config.toml
model = "self-supervised image encoder"
dataset = "rendered scenes of toy objects such as cars, trees, mugs and chairs"
train_examples = 97500
image_size = 32
crop_scale_min = 0.2
horizontal_flip = true
color_jitter = 0.6
method = "simsiam"
arch = "convnext"
isotropic = false
norm = "layernorm_no_bias"
activation = "gelu"
mlp_ratio = 6
layer_scale_init = 0.1
inner_norm = false
drop_path = 0.15
patch_size = [2, 2]
depths = [4, 4, 4]
widths = [64, 128, 256]
kernel_size = 7
projector_hidden = 512
projector_out = 256
projector_hidden_layers = 2
init = "torch_default"
residual_init = "scaled_by_depth"
optimizer = "muon"
muon_scale = "spectral"
lr = 0.0093
momentum = 0.9
nesterov = true
orthogonalizer = "newton_schulz_5"
adamw_lr_other_params = 0.00076
steps = 15100
batch_size = 256
epochs = 39.6
lr_schedule = "poly"
final_lr_fraction = 0.1
warmup_steps = 750
weight_decay = 0.01
adamw_weight_decay_other_params = 0.01
Rows from block 2 of a small self-supervised image encoder, named by matrix and row number. Rows with one number belong to one neuron. Each number is 128 + 24 x the weight over its row's rms, rounded and kept within 0 to 255. All counts start at 0. Numbers have three digits each.
Before each neuron's rows are labels from the 100 images, of 14848, where the neuron reaches its highest value: "top examples" is what is common among them. Only what is clearly more common there than usual is listed. The data: rendered scenes of toy objects such as cars, trees, mugs and chairs. In brackets: how many of the 100, against the usual share in percent.
# fc1: MLP up (model.blocks.2.mlp.fc1.weight, 384x64), inputs 0-63
# fc2: MLP down (model.blocks.2.mlp.fc2.weight, 64x384, transposed), outputs 0-63

top examples: count: three (69 vs 32.9)
fc1.343:109097124119176120133124153153143121159120096138144166150139134139093148096142173157195123119133113147134119107105103125119119136149121109114080109075085166153096140137101135122112110147125149
fc2.343:153120161088123156119112106175125120066144116092093107137132142133134141156172099158183161124124144158120129107122132139104115170143144153111140108094177110129126148116111161119127158136124126

top examples: red object (38 vs 15.9); its colour: red (26 vs 8.4)
fc1.300:129112136109113134111150130178121126136116108152141125097177177111094126163169127141121071125127130163102106157068148106131141124141150142125060141104128141130136141108141105126127122118163103
fc2.300:158141159159145140159154120188163106134137131117149197119184112139148088130168125165133176128116133130141138117125143153145135150107155093120129089115156119088113136126111127139146124119119134

top examples: yellow object (49 vs 15.9); its colour: yellow (29 vs 8.4)
fc1.12:183123136127127129133141173136126182135126120122005138121089141139131111114152143115132053134098132109156132097132135120131120138138122128130123126128131122138114128128135125128141137137133134
fc2.12:153172123139097106100121163127117096129126113112166156132137133109105104145133094132133138151144143140136102109150098156105147143165108133104110168114186141126150122088130101123108077136070158

top examples: airplane (28 vs 6.6)
fc1.337:136160163170112117107145104148122127104102113193122115125111131128168136121108126047140112124142138180127139107112140139118112117162106132140142140117146153115147099102124075117130079134131141
fc2.337:173110083165150087119140123126108135127089128108166096079146146095148157131116105149135117094117101102095130141113159122133132146177100124120109130120173167110093141141107104136120110107152127

top examples: blue object (66 vs 15.8); its colour: blue (40 vs 8.4)
fc1.357:125137114126127164099113082109128087112159129127230128137154154110117135140133133146129109127143112164054124117131092145138150119111172124146120123133129139120112135153125115147097144105116130
fc2.357:146122101143109129101114168123107120111121110141171192164153101147139108157158111125105165153136162133156124104094152156149118096128091155079108157122142150126173127134137111120126138123089129

top examples: yellow object (42 vs 15.9); its colour: yellow (25 vs 8.4)
fc1.203:122103084159109135137144143125136100093136151164185111113127136114133153145155119152145109136157115127177101054142116131135128145116116089093099107160160116118146142138129156112127082149122113
fc2.203:119108146132058154163118134145091120143138147140092163129136112143134119141157143180112136100146144107149146152165113130138146151086108169107126164129096171112114117155128167127136108159126102

top examples: hammer (68 vs 6.1); largest object: hammer (31 vs 2)
fc1.220:123112086164139108147142115157075131118115134125148208112134134122166143125122133123147116086117132132155104135124167091147116132106142109114123083154076140107132139146167102153102140109109137
fc2.220:107147101116135121130108125125138161182131138159138120141133150153177114126106132130081131164125139158145159137169161140104144130143103159098101095084121135152159151153143134112127083124071141

top examples: white object (35 vs 15.6)
fc1.43:118150133159099133110128120124137133089103117147135146071108112134146158124119111138105145118143154142151112128141128122128030156142132160162128113120141098114150161101102135177135099167136128
fc2.43:111119156133089150131139124119125151112097097166130079124099125088127111087119153143162121109170136100118104124113094147130073095118105112167110107128119148104097137159111104135085098147135105

top examples: black object (38 vs 14.8); its colour: black (25 vs 7.6)
fc1.338:135139093112173119162127098112157128125120093135135120165107139138136166120102118121137106137165143150161110132148099121121130183101148095147159118168094128126082092088104160122113128144102161
fc2.338:119092137150139132147122112104139175166135091103139126154105121107110118109135098142072155174097133109102083131117117091110138167155166124127120102130095136132125165098156176146147128130112137

top examples: light from behind the camera (51 vs 25.5); purple object (48 vs 16.3); its colour: purple (35 vs 8.6)
fc1.142:096160109137136172141150098108132085117144123135138092133136114157118130130130164134140115122151096109111105202051125194108120161150150150122113148130131113118116134126139139131110110120117122
fc2.142:141102143101139125148117150143133136110099134114127119146106144164108143095116127121129138110146160152102193162050163165100135142104100142113121117109109138177098129137111168153141125138115151

top examples: count: three (60 vs 32.9)
fc1.138:113093091102141087114120154124134136161126147132104158181131142101146165103126125130145124077136147139123136136109097112118079115149159111135129140139113206108148121149147140111127131074139133
fc2.138:134106126102125080111129142174105183112171161122123116121153117133137091114094122140097103099104128104133180161139127113122175101123095092095113112138153123126140150121117139128091095098131146

top examples: barrel (26 vs 6.2)
fc1.8:130150109075104143125108139105126117084126101114129116101115143132135162137154120110122104099152163110134131142125117117137142120110132108161243127154159132124115123101095133137114127148118158
fc2.8:163126164072116155158114120128084132061158141062143149139127127145163098139149109142172133120135155144126147124181148138159115125099108158142124123133150153111130112119139126138109115126139116

top examples: count: three (61 vs 32.9)
fc1.348:123130128133140125092132150184180143106159111142135066122095138142136112146111143078133151170143121133101125123138137133110178139161106152122161124146151091125145106089105119097167114119138134
fc2.348:149146139086119146170133104115117127146090133108145153103117163136102122158134126106138090094161134100166130084125176109147087135130155145159102167152153130158112163141110151141130111087135141

top examples: light from behind the camera (57 vs 25.5); green object (48 vs 15.6); its colour: green (33 vs 8.2)
fc1.306:110128122151144132123153102117123106127135139123103114113099097209139112172117161133123124139154084113124129179081116171132116141137153156145138088138115121113121121109131155112099137126148067
fc2.306:142128146113115117110176151082150136123089139109134102153097093128143139139142129123120121115101136141111137119130159123053132134062081131144137139121102146139134132144129092127123166125095182

top examples: trophy (33 vs 6.7)
fc1.368:124101099137171114123136100130204100132143182108130109145101095127141120139130111140100125108136135140128113117135130123096106126143149163137120122132178148187118103106156094073126130100121137
fc2.368:086110137137152138163141153113126128119164130116120150152095101107080136133127146127123142132094110147146116108134141093079174131132156154126148123116102056092155130122149133122086083116108112

top examples: red object (39 vs 15.9)
fc1.55:152172158137122127162139123125095144098108136133130163100111130115134121138144117144122122096141093157087138156101095153138056159178120131112113124142094140125115104118124114115121169138125190
fc2.55:092112113116122141107132105102130108128139151113140121123129167140110122110116130128108130143111100138097090112076107105126073112160106086177139074148122132085120165113129093137106093134087113

top examples: white object (45 vs 15.6)
fc1.130:109113133097140114171098119115120120117110131103160220126145136098138118084163123176106103124109111143116136162116120135163113153108155100151119139119127136124151140148082129089146129108142125
fc2.130:118090129164162111078148182145103093119142168116126174129186123111126120132107125147120106113143149128105176120130129131114122104148142120113136109102142134121097098170108130121084087140153118

top examples: orange object (37 vs 15.4); red object (35 vs 15.9)
fc1.34:149103122124141127181165146086142173136124154164112124148149081103110103100146136117124196160114127122130150168109141112083124140132123146096125127133112091098117123125135079146124126111135150
fc2.34:140152114186137086096127113146107164123151154117128141135145135135126137122065129092083136142124148148130161138099110155119121114147149114109109139140112123087161105123124154134137147073067145

top examples: light from the left (56 vs 24.3)
fc1.23:130177110141129140106127132123202135104153138087131130093116130154084082133129090169085123166121122150161122146152139147137158144132106124116115116130105094145154083101120113145117144145112136
fc2.23:095113131105163144166150145099143117112143155112130162078117141156088121158127096121124105112099134114135157132126157140102141161130126168134120108142175062116137153133134101161137086111104113

top examples: hammer (33 vs 6.1)
fc1.199:111105102087145112139137120126112133145127146082135179123133128120164154119139112147127120118105134128145121141135133112115029157130155119120121101139132160115136164144162163125120128060141128
fc2.199:108125142133111103095122130131115133118132159107155117076146133124151160106130126169117088138092147068136161157128137135131183152128108124122150132133189149135113104132115101140163126072142109

top examples: hammer (25 vs 6.1)
fc1.109:137179118129179120152113150115165096104140143105150101092128157135084112144122118107108128164127111135152119114125148110130144162125128169145137105118154093125113163118080060152117144108130143
fc2.109:083138154075166143147181141116119120100114170109154146128138127097148130094112138109122071135161142135150152112161125115113142142095152154119129128149102091144119113118115141146086113104090149

top examples: count: three (63 vs 32.9)
fc1.354:074133116135131129141132123143106078115138091138105125127104113131110157113155105100151135145117148087129177156103109118141162136096142159169130093136122173134152146178124101119142103115177146
fc2.354:120147111145162129128114130119151124135182103113106135068106124135119134117159079145130127152149110113144104084147113075156131133132111139165151106094114132118171138133145151076148141132126078

top examples: airplane (25 vs 6.6)
fc1.278:121108123076140131149113153123113120140125160084125125150116141133105102117132123155140133129113127140122118133111125132121253086105108100117127117133128120140124147132163139113130153178131131
fc2.278:142112120157155127140133094135099132120093104142170058123107108092106077078106162119151130114125127087138125145132142119153192110133104125127090145133143127095146130146122147107137105145132137

top examples: black object (33 vs 14.8)
fc1.132:134112162125132150094132122145113117184134171114127149118131123116114105138129124120129117141101101136146112122078102116142117131148121176059122101113112151161189182144101108146127102124137150
fc2.132:100082187149153127102176101142094119127091120153118111098137146117133129147119112141107154094139171148142107132122110147112134180133164121107085143128127136155093142106114152110121163135106159

top examples: white object (34 vs 15.6)
fc1.51:110130121169118117169116091156113142145087127150129177083121108130123152152119116119106130155106155156107167146074115074135129104107115151115144130118148132153142154111131133158170086110150131
fc2.51:159152131153128138138169134124171149143148129153124163149148144080105123112135129130106108077152120107142097140114120117133098129120129133148165095117189162129092107096167158164149110144096115

top examples: hammer (34 vs 6.1)
fc1.208:156105142156088136132148089159092178133097090151132166104140111131146124130109148142154097120151081122138119185121136135109146153104163135092106154123127111138139109140171137111107107116150097
fc2.208:118124135094091140092144093113137122162188144122141137110105122090125133102112135135102104114131156124101210095145101146117131103101156162129104146139134145111118171115126129146091105119123150

top examples: ladder (27 vs 6.8)
fc1.26:136141173078078127146112135126128096100143126153134126103139148139118172135112130116069106124142068106140148136120126126136148124125125163161140126170103119152130163126159069121127163107118133
fc2.26:110121112125109131129143174145128085146086084117166098136178109134124104097122107092112121129103081144110090097126097113149113142084115144130122131181096134113149097146123126155115162125119133

top examples: orange object (45 vs 15.4); its colour: orange (30 vs 8.1)
fc1.135:101137138101109139162108104152122170088168143119114120131138105125114106101120136122125147139153159126114125101143114127128109129132128150142138121104124157146150104212111086121083127109096193
fc2.135:147149149163118158098123126155142117093114125113102143107091102171155078140150127150110140119137147088134109158109143086089117137110151091175107132137139162074143123153119120158143134137129098

top examples: black object (39 vs 14.8); its colour: black (30 vs 7.6)
fc1.11:137143083144162119120144139153105135131103162088138136085138093139121105131127090143135133152135127125091153116114175146133140142125141171065107132144178150161121122119105060131118129132134134
fc2.11:101112167108102098091110097140148118185133131146154116135120091114134114141095108115116175123094146119134079146145098104113138145113148139139118191113119123135101179130120153143088150116128134

top examples: light from behind the camera (57 vs 25.5); purple object (56 vs 16.3); its colour: purple (41 vs 8.6)
fc1.352:113136111125139135131141087123128048113134129132156092128162103119128122148124169134129140118163082118123111216075118186119125131152156146128126135127126128122128133123127147133113114131147113
fc2.352:189113153109122103132095148116133132098120119148176118145111145155144158100107124111143155131113160131133184129086172151077121122106104121141105142095127104161121132088125132139126110114096160

top examples: table (31 vs 6.8)
fc1.95:137164092120087132147115132115147140172137158155111123101131147120141148140106124112078107143155037126138168138156133136120110088121164140141138084151138112103138139137114084127136136122127122
fc2.95:105125141114082135163144170165143092125117097127138101109155096149125132113116102103115137123124110138143129150118162134186104158134108109123115139152150133049143121110147090077127141139109130

top examples: pink object (35 vs 16)
fc1.237:123193109118167148138138115127131132118143153132131175120093137113170191151142113120139120122121120132127091112146118138094100092148122087141085116090115143109144165147099124125122130099091160
fc2.237:135137125096118149163114100126094104119085133083121120148127123189078121120139123149110162119125134109108095130115162124105106141088135163163136142114143123111096113078107104116153099112141085

top examples: snowman (25 vs 6.9)
fc1.292:150139132131162121133138179158096144126116122128130113103128117133146146132127094138115150170088124125136162137156134142111148132108120145102034102151137175114130149124114063117137143133140102
fc2.292:124123137093160168143115138175138141141134165144121161116119139159100121140119091125112108146125110155111120106108129160127119125158106149130139071130143133117114130078082153105139198115102166

top examples: light from behind the camera (51 vs 25.5); purple object (41 vs 16.3); its colour: purple (26 vs 8.6)
fc1.371:185104157142112105098140156133125162132133128093074143129069176135135110110131137136122093149118136118073111094198114126161115126144125113120122145123118126148129121119135128124135125139139178
fc2.371:125149126148104113078122132110130110117146132136181198129119142111109173108126113111143155137121141114146130127144083156134116143172117142120100156113176136110151159091103130128089096131103160

top examples: candle (26 vs 6.6)
fc1.167:137108086112183102139139121115142129088129088106137132175141076109139126141132146116209134131121163131121122142145137132121093157151153107158138156117089135103090135126102129146124098127110120
fc2.167:147125129141143134110120098169115069111125098094160116130171133152129153127105150125106138142109150149114161145141120150153163154120156107123111112119180114125116083118150121115113123106128208